config.yaml
model: "image classifier"
cutout: 0.4
inner_norm: false
orthogonalizer: "newton_schulz_5"
epochs: 25.2
Rows from block 5, named by matrix and row number. Rows with one number belong to one neuron. Each number is 500 + 25 x the weight over the matrix's rms, rounded and kept within 0 to 999. All counts start at 0. Numbers have three digits each.
# fc1: MLP up (model.blocks.5.mlp.fc1.weight, 1536x384), inputs 231-307
# fc2: MLP down (model.blocks.5.mlp.fc2.weight, 384x1536, transposed), outputs 231-307
fc1.622:506502507502503503502500498497503503497502500498491504498499505498500497499497502499501498497497502500497499504496503503503497498501501500502497499501503501501497499502498500504504495496500506500503501502501504499497501498500494496
fc2.622:501501496498502500498496501500501500500499504502498506498498502501499498499502502504503507495503500497501502501502505505502505496498500506503501503497501499505498498502509499500498497500501502505497504505502500505503503493497495500
fc1.623:496499520521483506491521508518514488510493507470467483486515493475488489522534476536481495499497482484485457503471500475497469487489499513532506531507542458482478511505489488479509494489515495517521489454467489508493495514491527497
fc2.623:487505481492486491520503515490525515506480493494483527510511479540500517505503497511488513496512509518470541472512500486511535503497511481498502505495490500512561502509481527495507496484470497514510526484489501455505520472502476495
fc1.624:478499483509506508509482515507475504488508520524489474509484523511481500513526497496518495500495506504489487501471515497487497497485509493495514473498507511492518488497518511485502478499510502499493490497492510485515481487496500512
fc2.624:513490536497490468470517499504528468509525501493513509517493502507498515490496507507493473532490499476515491484517499490536480498523500529498502527506495512520478521504505495508529493487505528501507481510479523518493488522492496501
fc1.625:498504489469480517466479500503543514472483514516477496508464529493500557494483510482499522478497500482492492521474500508486496534485450508491537491521510500494508506509501501515506520504486518480486462477508497499484437505489526468
fc2.625:491498547492508504494522516488490485517511494502516508492517474521511506518476519491502495504512484511516493482497509502495506464498531480498481535477498469516545454495516518527511507489493532550490491536534485512542503497505479536
fc1.626:507507460517513525534513500501485468500542496464503478510479454510531504473580483532561468499482531514477475503562478458504481534447509435546523466566500478504556494550518536503504481491505535546507517499468495462454472490493508485
fc2.626:514450550433457481524491532516474531450497502552526522501501463563537502528439529492410531470519506476457497479502449515460487480534482527482523467514512556512475513479490463522514500491447502460509471554489445550538520513481467482
fc1.627:486499492499490515481505489514507497508505494491495510501509496505487496519504516495507502520488516481484500513501483508497491488486512488476485487497513494496491532510485501490489471479501496482490501498475494496493485498502509498
fc2.627:498498493514473501492502506493492476495484484503502511515498500486515505489505496519497507490495486508498502474512517493493494516488487508501502494488494507510504501504522525494502524489488486523501492516514506508508519506496510495
fc1.628:519502497496494463519466477482479499493523479510489529530540507488485484497483485501532497517501513500493508522496501494510495475499475488504533529514480548476516506523465489505534512507519496461534517485501517451519447510501488522
fc2.628:501516506461511492459506517528515506518475490525535512437504484526466460510484518505472522479507472500481541490482540501482500502467496540462449507518515435493531529484515503510514520515504463518490484483529497490476497451523527537
fc1.629:502515537507483515525490528572518516475504468490556509486462512493492501549529531539546461528481516524492510523509532431538488569479487507457526495485512509492557513471514511558515488512553473469425493522538536489531483514514510521
fc2.629:554455500485527519445514477437520460474526447488474561488538539520510525534466508513434523482481491485460461445493492551498511416490453551540503487504495471500470484523487535445452505527499529581536527444429423510456517521513561503
fc1.630:500477494501492525464473515493503503513502511495507485517512522483512525504506496498512509505523503488491496488525514495481521511507511504509509529486496500482523491501513500494510488507515501494479501488476495499490524510502497523
fc2.630:503523478476477508513505494515490519512516488489502543490490495530501503487491493505498462486497483519523517483497516506499484500533499507508516504552476495535463487506490514525487500476503497495502471493477495500508464497502465501
fc1.631:472531489504511516516556488481507512524498507479495543543530525527529476493502495498470536528488434497471524475500516509519496486515537487526505510504509487500501493484496527503496499495493462519470512514521506511508520493522507499
fc2.631:480489509518507498475456520512521518511542501506529493449519479510489532486481486477540472479544506523520490512501504514460477514469494496486516468506504484528491518493498502464521494493459546504458512467526524493494487488463493514
fc1.632:542492507461467509497487471497562471488489501481515473535533488502494522497555520534456450503483515517502568499463552531488534490521475483457513506464514492463531495508523475499504499539504480523531479506512535468472492513490500533
fc2.632:468479521501483500501509511493521546493500497501499508499527520516483483490498515475497572479526490508514487478486463489509469524453513528537506516501475516522469469486508460480485489519517499474498520501496502469481518508490519484
fc1.633:495494498511489499498492493507501501513496510508502504506501512502509499498504504496507516503508493501505505506508497502508495501498515500501495491510505505502493498500499503499517496494504494497498492501500493492494503507498503508
fc2.633:508502503506506502504502516501494499497502495493489508499507494505499498506512513496485491497507508494490503496491501498499504497492473495493502502504490495507494488495502495499500506497499499505501489491512500503498503498495489497
fc1.634:474482534542510476487505497525507504485482535493539415504548540503495462483515490542543522488520537460519503480531545445472533466488486487522445506445520508478453458499400485518526512523537576511505465491468523522493462454497484522
fc2.634:519472457555498497516492495499485540512440488538483498511486500475511520508473565461540514494464532495517476518495487572483513498525519458478524505575450495498506488533532477489468429450430508480473517589529518537505501513547444483
fc1.635:508501512500487511503490504489476503493489490498500501496502493498477496505501512517492511465510484493518509504525481471505513502505499521540469505526518517509538500524504515522487503514487486510503493486490496502502503490516512528
fc2.635:514521530511477504495514504490512510507504498464518477513503484510499491500511511519482489518476512508490488477489511514475486503511503499467506517490499491521483485491504504492511505509519492486509479514496476471492502496469482479
fc1.636:488502495489513510495506506497505506490487497497490486500497497499491492508505509499499502486508493501499506500501506509501500491519498493493497504496512490496503508502502480485498488511498500517500497504502510495492509494497505493
fc2.636:494496484502503503497498504495502492492501500500498507501514505515500501501509501509502498516506507491501508504506499498506496504503504506518497501513514504508503500496499491507501505503500514507505485497503494498504502510498502500
fc1.637:506482479453542476550473524534489518526493503498531518492450510522464437487499512491492464479485481510468526519507509472500481523485528538511529477506514500481512483507517487515490485457481499487499524500496503516484468488512473481
fc2.637:523503488483491527478552453473488497496498472514514496481569473463468520531490455482455536509512514535515489503480511510532490484535457478483528468515539537500474525489500528482524522506502501515478503512517484487515495490488515478
fc1.638:462566535482485524531450453474533536493500509517507498522471504510509513477513489507486450500494473480513527538524451510542533504470473490496478486562467494495487494496519501491509504463515463525489469528524522452547452441476528537
fc2.638:496440463508506524498500490519502467513536507435516546470508520518510451514518534472498547528479533494518491483518551478530490542509481507506465505477512521493487501519487510471485542555494513454481501502515464542490512548542464493
fc1.639:475506510490506512522467476533504480539495516518477466500491519503487492472491492497507455489505487512477512494500496504506489475478478484503495498501500492503506485482487463531504497495513498487483507527502475471551528506497483476
fc2.639:514499477470484520509531482479489514515482486472466509510494530510515501528504495518470504537508534513497497504514499494526495516515518499503503466493513517514516519539517525507486528501464497513476503531473490516466476508487513509